Weights of a small masked spectrogram model.
Training: soap at rate 0.0023, batches of 512.
Data: trained on melodies that start on their tonic, played by one synthesised instrument, 26041 training examples.
Rows from block 5 of the encoder of a small masked spectrogram model, named by matrix and row number. Rows with one number within an expert belong to one neuron, the router's apart. Each number is 128 + 32 x the weight over its row's rms, rounded and kept within 0 to 255. All counts start at 0. Numbers have three digits each.
After each expert's rows are labels from the 100 clips, of 14848, where the router gives the expert most weight on average: "responds to" is what is common among them. Only what is clearly more common there than usual is listed. The data: melodies that start on their tonic, played by one synthesised instrument. In brackets: how many of the 100, against the usual share in percent.
# router: router (encoder.blocks.5.mlp.router.weight, 32x256, trained with AdamW), inputs 172-255
# up: expert up (encoder.blocks.5.mlp.up, 32x64x256), inputs 172-255
# down: expert down (encoder.blocks.5.mlp.down, 32x256x64, transposed), outputs 172-255

# expert 18
router.18:179156130162152146084109101145120209111150093108204104167152081105220165199159109136177119134139133172107129151132176163125134130117127130119135131147165130147075148126105102099103132236122132132171122134131129117164155096116128131049143084086113104140
up.0:068149128129121145107128128128128177128118099100128171128247134101178114128120128078141147128060128114125164151112103165128142128100128139128128128139057122128136081165160136067146106141198137118081148141197062128109085128183128166128137122129113166080
down.0:199128176128141146162128128075091064165156170128133115128128126158161116101162088139086091092179117125123092134176165070135128139128128062015160107134161179193118128105093132142200173128109128088171045077129171080187128128128136109128163132082128159137
up.1:108108115083128068128103128096087149153128191080138128078100125137128094125150128184042068097128143128128114121128130128128128204098129184128128113128172128128128097128177124163128128128136128114169132107114130136128166164128086141085121150128105136128
down.1:175128154151047128128128186163128128044144137121125078128075128076103185128020103101127144108128121110129143061128128128103119128128082116131147128090189168060106128128137128128167092128067130128138112152132193128069206128144167118055119097106155100138
up.2:121128193128129143128128128096128145155126134055128128142039086128117186162128128172128110128130148123107141098128128129120231180098128128128128128128121151110142112159215192130104140133128188105193118075122219118122151181128187128098128147090128113143
down.2:128132128133095108090128162154083128065075180128186089151115163128139121149177128087122129019131114000150128132102141115130025119129142188141140128070128095128061138152128128112188065106128128103128128128128111128132180099183148128128128128128168107128
up.3:083035129081092177128079086169171128109128128079151159199093121145150155113128128108128123128102070166131128153130128128115118127128186128124128108128128128164114170110123120128145104140063128175105128128065102129141119147128188170128128128108085128138
down.3:108128070128117128155213128093105103187103073095155099128174096126143149128090137128163128128165128089128075128128128146102131155144128179047128156128130128126166088141121128141128128192123073079128128184128111128108154132096183138128120091110126105161
responds to: clarinet-like (41 vs 5); square lead (39 vs 5.2)

# expert 8
router.8:170163134112077154093125120145109159113150109152084134110154143063151084101111133131175140141155066111121140155099056059131132106101125112141119101172116122031074131098075146146110149116104109128079134119120137141154133111128134085185130134158120098139
up.0:128209128166151133128154086177128128128156150117128151151128177128156183103211128128148128161127126088078139185213092108128209144129070086128128179128139189154171148143095097076114115128128128095124163164127153151128059099123128133130128207119112128155
down.0:096128094077128128103128154128104071081128135140093128128128083110125128101147128147128105068142128128128112163077125128093066044166096128153114099173144111196119112108157165113082119083128115110064106174088100145128170107171128120135128089128058162128
up.1:142128164128128143141168174126147207107084084044106107128112155172183109125125140128128084136158128152128164128202128128128151128128077118128161128128073152150111193154129047114157128128119209100128089084171048129175193128188108137110096109128096107104
down.1:128097124138203102166128135106155128126095128089128128141121081128189128118099092183181143085128169128217128150128072122104128194112128149108128128128087061132130141128179165128136060138107147148102128136143128111162160166190182075105128211128109101084
up.2:137156128100068128139168122099109148209157128097128152128128089103173175064110106146119062128128128141128099158171124128128042082129160128128163128110116128133087204128083134049179066067191081097074128090113043155167128098128119163099092128128128128128
down.2:128141088151128110128128127128150180151203164128183032128134128147122101128136136163096128128129161128172100095128128116128113192128128089147110167074128200121117086134121193192132128090137107111087128116178128140101128128075128051128151128128065056115
up.3:128090144143128211118146177086196102154213128140165119090165173136127128128093069212186154128139128162115153128089089114116172139174128063062121149128118101180172111119128128106101174108086102131136116107107128128145156095147187131128128134166155224134
down.3:130154117079128096196089075172128128060134092165095132136177128128128077153151140128137139116095120139128121136169068155052131128214147132128114118079075130052128038140128128141093125100208205128128170128161180121128128197119054151144122132119152040150
responds to: string section-like (68 vs 5); saw pad (32 vs 4.8)

# expert 29
router.29:079170110114120076127137117160116106135114089133175147182178182113173118147148202133131139148072153192185137117135200187141139106158109168123070120120116123154138093166118129132145101178132107127186095130143109081124188086138125072121137133096142088129
up.0:118190140158128128073115128136128115195128134153109156128128173138074085128128128128128133128128156169128119054121135106128067128128105102077111079102128093128128128126096079169121119149177166187180159088169160159128127136186128127130105160168139119132
down.0:120095099150128149143148128098138180054128117077128128205128060142163112117090112128128123161106125144150128072083128131128128211135152137128128128184137100081085158128164094128128100046171053095081173151082099128128128209096136136108128128095128083105
up.1:104128127134140106086184099042169145128128075151128098153128128128157155085108099178076126188107067128128128121122080180073094099085128124073203122128169191165119148128059111115121106109128102100128128153062113167192214108075130053128128149111147128128
down.1:092184173128132120078140148109114184119194135135128128128128157128125136169186111128100091128136159172144128194128128120075180128177059128129128174210128095143082122173204151145094077098079145128129139128159128111067153128071128110095184131102128175105
up.2:128111171130128128137128128128081129128139128152128146128165130128128096128128080128128108128139128128111118051108139117128128078089077128101128128164101171145128087118128164128125155183128068128096208128124123211204128101191164128096128170180125117128
down.2:098151141114121132149128128181128128089193145058128153134128139178147165125172137128143128128093104128102170128128145128128159128182118081104176080128128096116175128174103074127070150096128170128137128128081128138094128128096141128128128062109128199146
up.3:047099085128071158182096128128130101127105091103151058071168144136132137128128132182101140129128135128128128128128154128128128087122144076182167144128103141087128128091160155122128128081128128158128128172128165148129111133175128228114073108183104094128
down.3:128147180128067053128178128082120134112128063128119158128128165152128128147121171128193128128198150161154129136128063128039150140145068128128159059115084062120098212229098136167128147166128171195121128128152128194119128146152156128128128115119105128129
responds to: vibraphone-like (44 vs 4.9); organ-like (38 vs 4.9)

# expert 21
router.21:221074131180109136165142138151126114139107162103128131128021193164086145174104133130102092102082090115179150101130109154141091186141121124122121139114132150151151118180158114164121134143115135194054132126117123173078129198116132172101136103123121125135
up.0:155162168163143135144086123128115128130142173156128151128178121157096128189128189111217128128128128120128128130082064161026067092129128128128178105192091179160152124128141128168126128128114128128119129148082123127133029208128092128112128128121084128079
down.0:128074110149128128128155151133138157128100166071128166145106173124216150101128031128094128128128128128128121129128234190134113145102125154128128128126128041128128148111128157128131073128097128115137171109128100128128191109128228194167128128153133139128
up.1:117180075128114128187111076128128137129226128128114128134128173161070080107128201135087128149139128128093164091117128122111128123128128161128099114105028128128128079128178156099128095135101063145128128128122128158146132074128149162128109128179222058166
down.1:146128128082073120112076216128133131207134142128141128128128188113187134096139128173128147128092128128128128097143128128128128109153092142128107075176146128128123182154036128167125153132128097176076092175128128154111128132116128083128128151098090188103
up.2:080124041128128066128128140069106083157104098128158128128128128128159128165128128138161128128088113122128101127128128178128161081128149128163128128166119170137128113149128159089126112094146104107125128162138132075131167183129169120068071105128128109128
down.2:114118148055100150128140200133175107123128139148128128155123128140186128118123108121159163190138100144085089140132128082111140128144096109102131128154147168128181128143059094128092128054150085116151110153128135128161127196128108128121097138089128124128
up.3:168142128128171079178128232128143128120095175128125161189128049128159152128128223128162168102128140128167128128128158128076158128127128136198097085116202114128088062158113184115182072103128128136154149117057128087136185117128042182097104200128117132150
down.3:161128171095147128115093117128128179128157128128181074077222128104110114168098089096128114067102097195128050128097143067194125128191128133134168128189128123128143128089128031138117128169142128128153128128139078101128058128082128153111154113128174160074
responds to: vibraphone-like (84 vs 4.9); the note F# (66 vs 40.7); tonic: F# (31 vs 8.9)

# expert 17
router.17:149083122131085121179139119176115098108132186114132087139108161130115163159161193132170112132087083185154155158149132184128116140163112119145113148128138119185190120144172096133134124122121126133112158146127133147123080198113095183146112196161156132121
up.0:128111128128128128132183145081062073082154065150159128098108105097082078172155078115128128123128128086037189128155095128111141181128098095114128167128173106130100128128128113128170107160194106128128128128117126130174111128128109158128128103125137128207
down.0:042128128167128065118109128128154167128137128106165199134149141128084199111191208120096094128125128120128111152128128128102128118096128091155133152096128163128128128128118142104099131128128072092128109128128115158120126149155133168128130107192128128128
up.1:157142173128180114128128124095128102128115128170154102128128123128080128102150156145128103174182128129203076128154128163102128140155085173128098130128128126144128128175137173128128140157123157168128128128020075142180131154172125128128121121168174107116
down.1:128113128075086131131081095152088055128100083128141101128128128125128128213128065128123128089140128128056073178079184099161128113081133031138138147128128128115128151168125074143180128104158142125179128128128141050042203065075128080076163128079128128128
up.2:106128163128128132158135163120123128184114130255128128208128088184133117104201170128069128128128027128199088193100128107156094128064128128115140128143100128128128128089128032063128096141123102131073111061049206153128128126128161128128129154188128119155
down.2:130121128128128128128125147106097128128128121089136136114159074128143163125108066135089071128116142111178085142089220128104128128167128076126083128128114128163106115109192128128061071128200190128090128145152176128128128128162128128109090100149181167121
up.3:128126181128138128128128128151137123145171128117146128150106223138133142128191149052128134128124072138128128109107119105113151128128135128128107100153128033096128118134185155068190128128095128128090162163138128128128128122142128128204108128128126128128
down.3:121169149064128171066138112133109128128117128151128128102128104128167088094112128195171089128106103128076130128207128109128095128201121110128096128136168159209128183101128126128123115128128186145084056102101069128136128087091128094130093137128067128136
responds to: square lead (59 vs 5.2)

# expert 25
router.25:178165096139183108086094125141119109235123150106140091089137128045080121094120087135134111144190089061107132185126072088135133118073136132123087109115094154162116212186120126117125116120127138161072217119108134128139143087122130124193124101084116117122
up.0:157093141128160139173164143128083173192153115164101140154103128093128104157132078091070071128128162128083096203119108151128128128129148174128154108128082116159158095096128105098128148123160120130100145087137066111143162140058141162136095128164096128120
down.0:119128157142187115107066128094168098129149128128093189128176128128133110095082136116123153145095128128071176128139149108128085119128128156162083057076128070128098157095145174102194203151054123108161128104128128177088190128172128149170095071128151110175
up.1:107118074096197128136153122125141128130128107128122179141153128109155128108116122128113128137121191158180079128141066128059115186128089128128128128094045107090070128128174087105102207105156128084167112097064097131164128193138123128136089118128168163136
down.1:128172118109141101113128149169064121127076128165128128047056128152128152064128128122096115128111127169170116102140085204128153178131128084128044101000128102128128129128070095171117072128128152139127159121124128115128187142128128128176078128079155104217
up.2:106122128128128147129099150099086085134092184168137101177213128085128110058077098066171138063128140134079128071200164102142142202142179133162164132144128116128166072128121128146111202063142128128128154035128121125138080128125185148128137151128151136168
down.2:143128128096128157128128138171128128060128156128116128128049128041119146115156165128090059131128176128161130128121140194116113114128106120140134128128121109111128179073201159046119134132159083099179118128181128218088124128128128180128079072094130128128
up.3:128152124126095176128171128122149126128201069128128128128174128150128128194128128129197128044135128128095128019161192128169128128155174128140128072098149072128163173128080088128140117115113131128128102099128099153128128071163116196114144171107100080072
down.3:128087142176178135122128123122128206139102128128219123148126083087128160110128133049113130110128128125095128126128083130121114189128128182153128159128089128128071125128161128128131125128124128141161128172077177128140128076128205128119116139153115139128
responds to: quiet level (76 vs 28.7); sine tone (31 vs 4.9)

# expert 16
router.16:201079118131118141053111129064135134110118153144159069139150158165139083140193078127169090139210137098090108155141103097144101122099133140122135120164032117104092079144103132177123142067125138168111128140144130180111075089109122194112118127107097128123
up.0:125196119164102104189155105088126155128127232128128128210132128155128091076169185088128128122106046116128128124128175128145104139124146128099128038117091037145086128138128128172158128128198131138140128142128128128111095128085119128093127087085128059088
down.0:128110130139128166101107140067085103104138081128120123069101129057140161089153066199191138090154136116128160128118128135128142116138187084149134172095128175108099128126128143078094128128128128108078110128123128144104122128155190128128087128097128162161
up.1:128125138104066128188086160138158174103096114112128167110155128128128116108151126095120097085167129128162091126156125137076128128128184128189171103128121128128128128190240154123128146156152166128172128149128128128161128124081180127128128122088130128193
down.1:162127182128169153128128128170152099108137104128084169110128174089174128132119096150102155100108111132117119105123134146128089128153128153108161128168128128128128128102161148142191178089128128128111160070152084134128200130048082155088166207124171149104
up.2:124164113129128128101153128194097086176058118098051128113183168195128128128121128143103128119097120100058138116128157198125109075133089087082128128128128127086086128199105105129122094128122138115150128197203079159128072201137195093122112128132135128156
down.2:156128129128085128185130126115150133128170150141114154143098128128091128045072072163106102140112097125128106128128165126078150158128139128128107128125128148195158089098174139147170109160125084128128104057152109099049167128128096128129124161099115128128
up.3:169103146128128128127128128128139164135098128088083128128133128189095128108115130129128128167153128089072128089170128043128087137116128068053124103128162128221128148175089128177087128057128166078094128056128169151101050165128128128128157159168128128176
down.3:139120085135128087168131144094095096107182142129145128128094080128075072101182148128139147128142160140161133163145105135149128095154155200092185177080128128128101101127118147031132102117128088239141127131144094128174128128092078128183103169124100100076
responds to: bass guitar-like (60 vs 5.1); pace: slow (60 vs 33.6)

# expert 12
router.12:115122129111140193086141114053129098139127111123130224098150182106107087152145091125127088129171130040105141132118093127136115118133119093111094141149126159100121133075097112106108114165132107095120109115129132142134100122145128104115125121159118177104
up.0:062128128128193162128128165172142070134128096128068190128174112161146128128179093132128192184095074128172128107169128174177128101128128121105135123122128121128083084128128173116199113128093069128145128155145155106097156106166128128095142057128161176183
down.0:206128091105139139146124089052123082128128096099128151128128128128103110087128156148125061048123174134128161194128079109128142119128112144128128192128090128128128164084094135128061177158145163197124107128102128111128115148128155109128091179169078061167
up.1:128128132192128161128092128089140128128148173128128173149052036094165128128087128128171131128128156128128142135128128111119105152130076128164188183128128116100187128145128128086150128086128088128115109128151128128143153132119136113128166128128111128076
down.1:128203128077128091163087128154122163128152158111112133083100115128129128136128128128166083084128117134108112128159128047126128095066128184115107081128141184136128188128069171084128128116145158154128142139132114119090101103128102126069106128097109207134
up.2:102162148100128202083047134128155177129120171048095128128143161156106078173131128112133149185134113101042058128139128128128176128128159128203073173100124128135108102069128139184132123128123128128128135128131194079168078025143195128082159150148128112109
down.2:074128125164125128128137160082142116088180185158110128119143128180128131128112109049128129073128223114154121111149114136128108128138128138128157071092121078097160128128128097166128155102142128193142112145119128166142056128099128128134075128140128057109
up.3:135127162145107128081099134126125145128167128112128128128126190140128132107087175176128128096128149092128074093128161114077094090128075136083086127094128127079128128128161128109185098100128128176229094069092130128128080128174128092085124180141095082099
down.3:166091067089128128128134128153128102128128128178103128128136128191119160097128059128128128196128128128128142128133146121150185128128128190148132099152113101145128197158138136128087128143106145099106170128198136184107159054148159128128128111128215129123
responds to: trumpet-like (32 vs 4.8); tonic: D# (25 vs 8.2)

# expert 10
router.10:145134127080167142127141142032115127174136122154097139063179110099129098116158178149099124149063145184076106142127076123131123113139115098118101123117053097077146139228103161099125121111136120117204137124111123099138157187163126103140104161146139154121
up.0:128139175044128181197066102073091130128128205118123128103143128142131209095128069101156173103128077123085083045155113125137124128128128184148159155161128076123146128088106128128197128145106095128191128138099128184166164128141116148161128134105083155086
down.0:148151128162161128125128105150128128132128116141217174112128128101162124128128186114105128128143101128163021185193062128128146128181112128031140150128168205178179128138123128126159128130148072123128088128128106133130110121128090134153128029128128131151
up.1:153130071128127063128065090156128123133128045100101097128097130128081128172127128121160097134128158146214128128140119167128098158128128128128128173124128094101110087123204128110163128128106061127085170128128107125156107175128128061129076118128102154131
down.1:108034128128118129147121173128128128124143142072144212190156133159141091128146098086103143128082102170164128158061128142121069128160156089166128137216176123210128225101128048154099118131109128082140090178128116062188163091128128143115149114128128126164
up.2:154128154096139109139115178158128095128167119199128111184104128188170128128134051197128170128128128149202177092109133126148160149105196181093207086147102151052128128084087128127128147128131162122048111104137123170128166108117128128128114169165128122128
down.2:083170181128136128128083129190134093128128128153091202085144168125080122147099169119156059128137154128138128156128137158128122079184128128163106149128128124128149199103121149128082168128181179128162174128168128172128128114064159065128147072143165149173
up.3:118128120102165096141128082128074075128078165168128128122128169099182128151163185163097128175131128111133062073153128082128128071128092146134161094107105114128124128188106128128128091128173082225139128125138075177129106100099065123128128187080086128143
down.3:172180128121107099128128128128080114151128114100118166128146128182112128128128128187128063075128120119136128128099128128079056128049129201128108120062158099218173162093095132128217194104128138148128132128092128128134128209143128161137128089187194128128
responds to: the note D# (83 vs 40.6); bell-like (64 vs 5.1); tonic: D# (40 vs 8.2)

# expert 30
router.30:198182161185152115118138109141135137104111151110124096160121141109095147194152209140154188117069137219184078111135159166130105150166093191150078090124185092156066072105132199131141137143130127085141129142105152089186152127134135123094124131110128120143
up.0:128128164110146196089101128134128145160128174047111107132128128128118128195128128128100235205128128150077128146179120128128096156081115114101161128161105173047051164107171091128112128159226128094127165128114070128160109166081128131128128144109128157126
down.0:120196136100164090115126083114128158107156142187130142152224077144111143039128188128128128128080181098084096128114113128114186101144233123081128128128097105150128124167128168128154128073145128198128069152125077128042128127128128128135107128144184160128
up.1:099128124115156090156134128080128147161101194165128058128118117128128144136185150194206128132122128161141125178128165049128056135120173128128119106128128128107128101128089114161144128103162128128172128128128128128128199128116073082119128171156128136120
down.1:128083128170213128160163091176182111171167121062128080093140128128128075128170087128128128100130128128120180137135110103131128090117170128055179169128128128128092113128148128080169171175125130110128143103158128128128128139128183191155114132128139032191
up.2:034115102128128128128128126128160165123128128128149132102159128128117128151189118128147101128138109128141210137128128112142135134128128044209123128087128128130128128151172128173128155128132128105044125064163117108150064161125128185167161146070108093128
down.2:169187144138098207128154069128128092081128087149128090191128073128114156082118093196124128128097181128128069143128114128102128128147166128071140156147125128130137066128088132128128092128128135176143125128088128128066128065128118088158079075212128128128
up.3:100106128128092051141133146082105128113128177128166153169128186128124148115131135022148133135101128095232099091105188118165084107128128124171093126104133094153131128075070132128069128128112128128066130126114152125128193115066128128104102121128128142128
down.3:181128174122128131143111105118128128128178122129173139128141109081025234128143128175128128114143128173096128096149101067064087128128115145128128152190085121150128187128124148115189162128145128101232128128101107117128111166141167128128128128111171156161
responds to: tonic: C (35 vs 9.3); vibraphone-like (32 vs 4.9); marimba-like (28 vs 5); instrument: organ-like (25 vs 4.9)

# expert 11
router.11:148076107173144089126129116108111227127139062096161116159082136139133125112089045133096213149139163049180111120143120141101115141134130121112182141115142145153115122081164117118113110158129139129133102128107108168161142140117160109064123093117101168123
up.0:142176138153157162128128128128182098128142152164098128128128128128128158149182044115166101123148115128128035128136171175136139175131056136098128162128206103128105128128128087071083128114150128071160146128128071128095194128128128055180116114148109128128
down.0:165090210130102131164128194128128102128128169122084128128172128097046064093128128132128114128165185100178128123166154173122153160144128138183100097048128141151184151142128118166168074141115130130122123150156136165107128128081078199128128204165128081141
up.1:086144128076132185165128128128125152138128128148128096172128116165120105128136170094122128128073114128109128212081178162128128128047128128150119100106128075119160208120169089160128121134128185128128123115128128137088128128128098128144176188123052143128
down.1:144128137128128118128156114128117100128128128088097128150204128128101083128128077189114128156128128128093085210128128172143128104128118167128120128093144128128183128128122128108128081203194191128108014128117128182141069116125167085150188128128041128128
up.2:110119143128100128167075085124094129128128198168104182043061052128106128161134128088154167062066128128137128128143080164105155220140110162142129107123167128092150104164162128062130164142080130054128128221089123128171128088128145142206131099128114174119
down.2:128139192128146168026152167160118128128155121128128128158137185118164161115106128090128134163153141128132144146187128128128121109128128181132114186111060111170127128128115064128059142132074111161102178128081128128135148128128109128079077128128128158096
up.3:155128128119120128157121128110164128130055149064207179110064157128168078127134146145137084128075095115128128125128136091128010128183045147143140159111173150128171128146128155099141120128128161128146135128097128104146128072128128084051228128128149114070
down.3:154150137134178108175177156128128128128139101135042128103128176128107142128131176211128128129127194128063097157117097099128148226128174142077135105155114168134123137144127128128152157120167104128128113128147156098191161170093179192110089128173117138128
responds to: the note C (76 vs 40.4); the note G (74 vs 39.8); organ-like (68 vs 4.9); tonic: C (35 vs 9.3)

# expert 27
router.27:148176177177126085172123148126128186176138057129083177190176133113137134055133158131160130120102134126095070200142168079136094117099110070093178153153150105105082073095161103089170133103136138090194136146128144200151129128125132091159125149103121066132
up.0:185162146130193143128104103180156172128125128128136128128092128168161128173157158128130176063143159182143086184129128128180128064128049165141060083162116128188136127167115128114129109130128091126158077116095128073148217168128060128142128131112128128128
down.0:128160140099196128128194107096164120086128128128160131097151131167128114131042192090180128089120128128128128115128128167128099144128091119137128128128118123143167145128143166149128132128045128108146128064078128128196128085099161128128114198110113163171
up.1:038165125111154128128114083064128128128128064101189150110128075128128127022139128128095128128125200128128218168058088156078148096135128083109085158048128199128156153132142128113128101128149195149113128128114162087192095128109054061128128169106128074137
down.1:173096128128094103076128101114105113128100104191078182114194118068138128128161086155128158128128128067117136101103180099104149209117128138126128093128160150143096128109149123113181128128114104115167118068165128139128107105128123128074052140128216169122
up.2:113128135176140093128128128128096075153129128128075189128131163160128157128124154141207123196132128128108143136088128177128128199128128064202128158103093128153173128132128098176225093128110104128128114084128128156150124128137208169128135188155128112145
down.2:130115087095167128128128112105173128074128155050128167128104087088128128144142136109103046093128239113128128102107167115106128128128128191128184128211187115133173073107128171128135128147128162128128157174128099128092131207128121129117128128105128094149
up.3:166117169128070128147128168135132128163145128120208107213070101128163128114159121175108132125155130124113096149118160128058105147098095128128128158165128128132128079153128129099128128049224173082130116148155152150128116128128128116143076163109128131122
down.3:128128174150055128104128136155133072128119142121119145082120155086099127128128128110128128128128105174126128145128052069198106128159170128128170078085092128091085128083128122126070081163128131128155062132099138185128110168173100191195215128098154130135
responds to: staccato (100 vs 25.2); trumpet-like (27 vs 4.8)

# expert 22
router.22:134148111166144090113141115152121110135115078113108132113089127138250191016182118134074121125099119042225134154124080112124130103152144110144138154131139148140184191126120120107088130103126127112126166143123094151098147160119133048167142088148124109140
up.0:080127128128147128128090115169098128064128119128128174128062036137128178113105118128161093071065090108128123099044137094128059132172108128160128118153154128124112128128177110170128134151105128111113141125121082138094115133128116128066093128145128162153
down.0:167152128154088066128187188086170147179075107130138128142128128124119138113103144123160128158201106128085102117120094128128145140089103128128113118113112128186128193150107116128115130182119128070127128139114138128136170128140191146136128096198177101105
up.1:128146140111142109087135183229129062128128155094134135132133084138117091128125114128182123128128164144172128095069116128128112115158101092147170128137201162128128108128165160136128128128101169128079148060105107178191094128130084169140128158122168159185
down.1:134126069084194132131128132102128129175103128048076128128141076145120104019060148128128174135141078128036162114085128128130160122115113086136089134128128134117116035084155128171164117151152128128127136128088152128080188128115130110135128128143128128128
up.2:158128144167156114172080072166128149122056156054133088157060135128043114131112128128111144128128089128135106128128093165174133111150128135129128143128100141148128134128120128039187128104120052102130128128128083125151124139128072194071135087128147116120
down.2:128180157138128206130102118128174128128128069110128024149081128147077158108109128185128128128136067134139094144216083120089150107128132128056196129083143145120205128185158128143173128128154130128187128128100227071128121128128126128145104128187153084200
up.3:128128128118115188169128150092123177158060114128187134123128141128122128115177066145128110239094128128128255128135120128128066128137132122234118117128066158118107179128168128089128173154071186128128128132082101131128128138123146185116144128129128139157
down.3:060128196128114029126184149113128128040152128085193207128119120128128100128063190146128128079157077128170109104128128104137128085104170128128090111204131143128165144128168148210128120055128145168128128128146087069128065119128142120089034105128082128128
responds to: the note A (72 vs 39.2); organ-like (49 vs 4.9); bell-like (49 vs 5.1); tonic: A (30 vs 7.9)

# expert 23
router.23:117112124117160173178118134157116114116120168136170103181140119185093146142100164126168168141154079069089127101141100101121128142098129145152180086113164123096105084149078124182137123193117138172118090122125135185117070115123133146182131199124110093107
up.0:128111128142162130128128185077099128128126128103177128059093091205128168128124159157109109110104108103128028127151132158156096135119128127128096130142128112147128088152128088135197170128147152122147091164101128137083165079122128116101036136095128107058
down.0:128128100186128080154102088144128128195152101128128072167085094129128076098128105128117117128128128094128128096156155128128180208160131128088086117055095167128128131148137106141128158191128128110124128077151121166161128202085105205160160140080128128164
up.1:128126128067084152180128128216020153128128128209120128120128144128076128129097192128121104170072125120110128128098005136063094207123102166161154092139207085128093024128128128130127174107068143128128128128120115128096128128128095142077161128136107110128
down.1:083102121097146119119144128057173128147149176128146067128128073128128128128171111214083128172206063149128135152133189113128131076128121128128128099102145128089159128128117128123128128120128128084057150179095097143128162128025128119090081069106189162080
up.2:121124218142128129192088128189088128056132115163128122093128174177128128162161142128122175137128128110144170181128183115118144174135222128128078128059128128157116113150128128094128143128140128128156169211124128128115128112135089121116128106060128114128
down.2:119128148091131097026093150056159170114073157128165111104157128128087128181128128112165188161149143144135061128133199142128169102128072080095128170172171167128128128124128128128132128153128128081128120154121090127113176055128128152088128098154168137124
up.3:092184112151048112128133104058142128128109128128117150122133128048128096128128063073122109128128134209174128110128151230076064128128183135190138177161129125157128059104188096119093128111137154107139159075126128162128165116128128166170122128128123128210
down.3:128128128173128101140182131130186128128086064175128171213128128150128119178134171179109113120127128120141044128128111106200163128129112126128128092128161186128110103117128114128144128153133086180128128128087163128103086128187104143128128137147081170150
responds to: rumble (50 vs 7.3); pink noise (35 vs 7.6); flute-like (28 vs 5.1)

# expert 1
router.1:203073137090147148100103124116128122120139128140089088134154113098127108092197158131148136120183123144106124182147110087124107136138126123154124084117090158190175139108088139127114117109134135102100111125120150181108108145131137162089131088051131104129
up.0:128101043128128128128115128130128173128115112128116235160168136128161128128119093076183062079128109128072128128163141158163128128177105128140144098115166133158166094097128155128128128128143101136139128048147107109105145128195128170188138172093043109140
down.0:154128116165120128114154137165128126128124166189151139103088111119117128111102128128208117158128128142128142128141154152128059128215167114138128117197173112143162078169128219128128192073164128106116172128046203120152126184138128128129117128163128145128
up.1:127099209119121128147116128128128174096153081186126171127097128119123129128097153118141170181092138128088156128127128071149108118075130067192101127139057128100084128128128057115128176131128128128128128128176128128120154157142181069071055128119129130128
down.1:134128125107160150158017086169141117128173128059072055106160124128106161083077135174154123128187113108204110119156128123098128104105139137168128055128118128128165128077128065152157116078081179097089086151139128161126140128171113229128128128124128128151
up.2:080128100139136111128128116128128085153112143069128105159115046092128083098128128091128128146155177128147171128125058095095128128139128183094131128128132128104138098128152128128128153128099071141104115128128128101075128190171097128128128049131128128128
down.2:128128091078121099107146179114128132126143087128132144175127118128125153172128102128130151113128126128155189042128202128182079123128111128192128128202146138149114102212032128173136089128171083066183128128127128151147104072036128128145142080128173143107
up.3:205084128188122086093121132160195136087117085146128144090086087150128126138161150124038076087185125112130136128128128164101128177128140169128128106120077135066128079128182126181138128044128111082134128150128109109107128154099146169100119207174054094128
down.3:155110077103112114175134130103075188128128128108095128111128128124162128126095161128137129093127132168128077128182138101113140128209079127192141219141128128167141128114128128128171121173117169128128097128051128043151160135076092113108128107128161128128
responds to: sine tone (32 vs 4.9)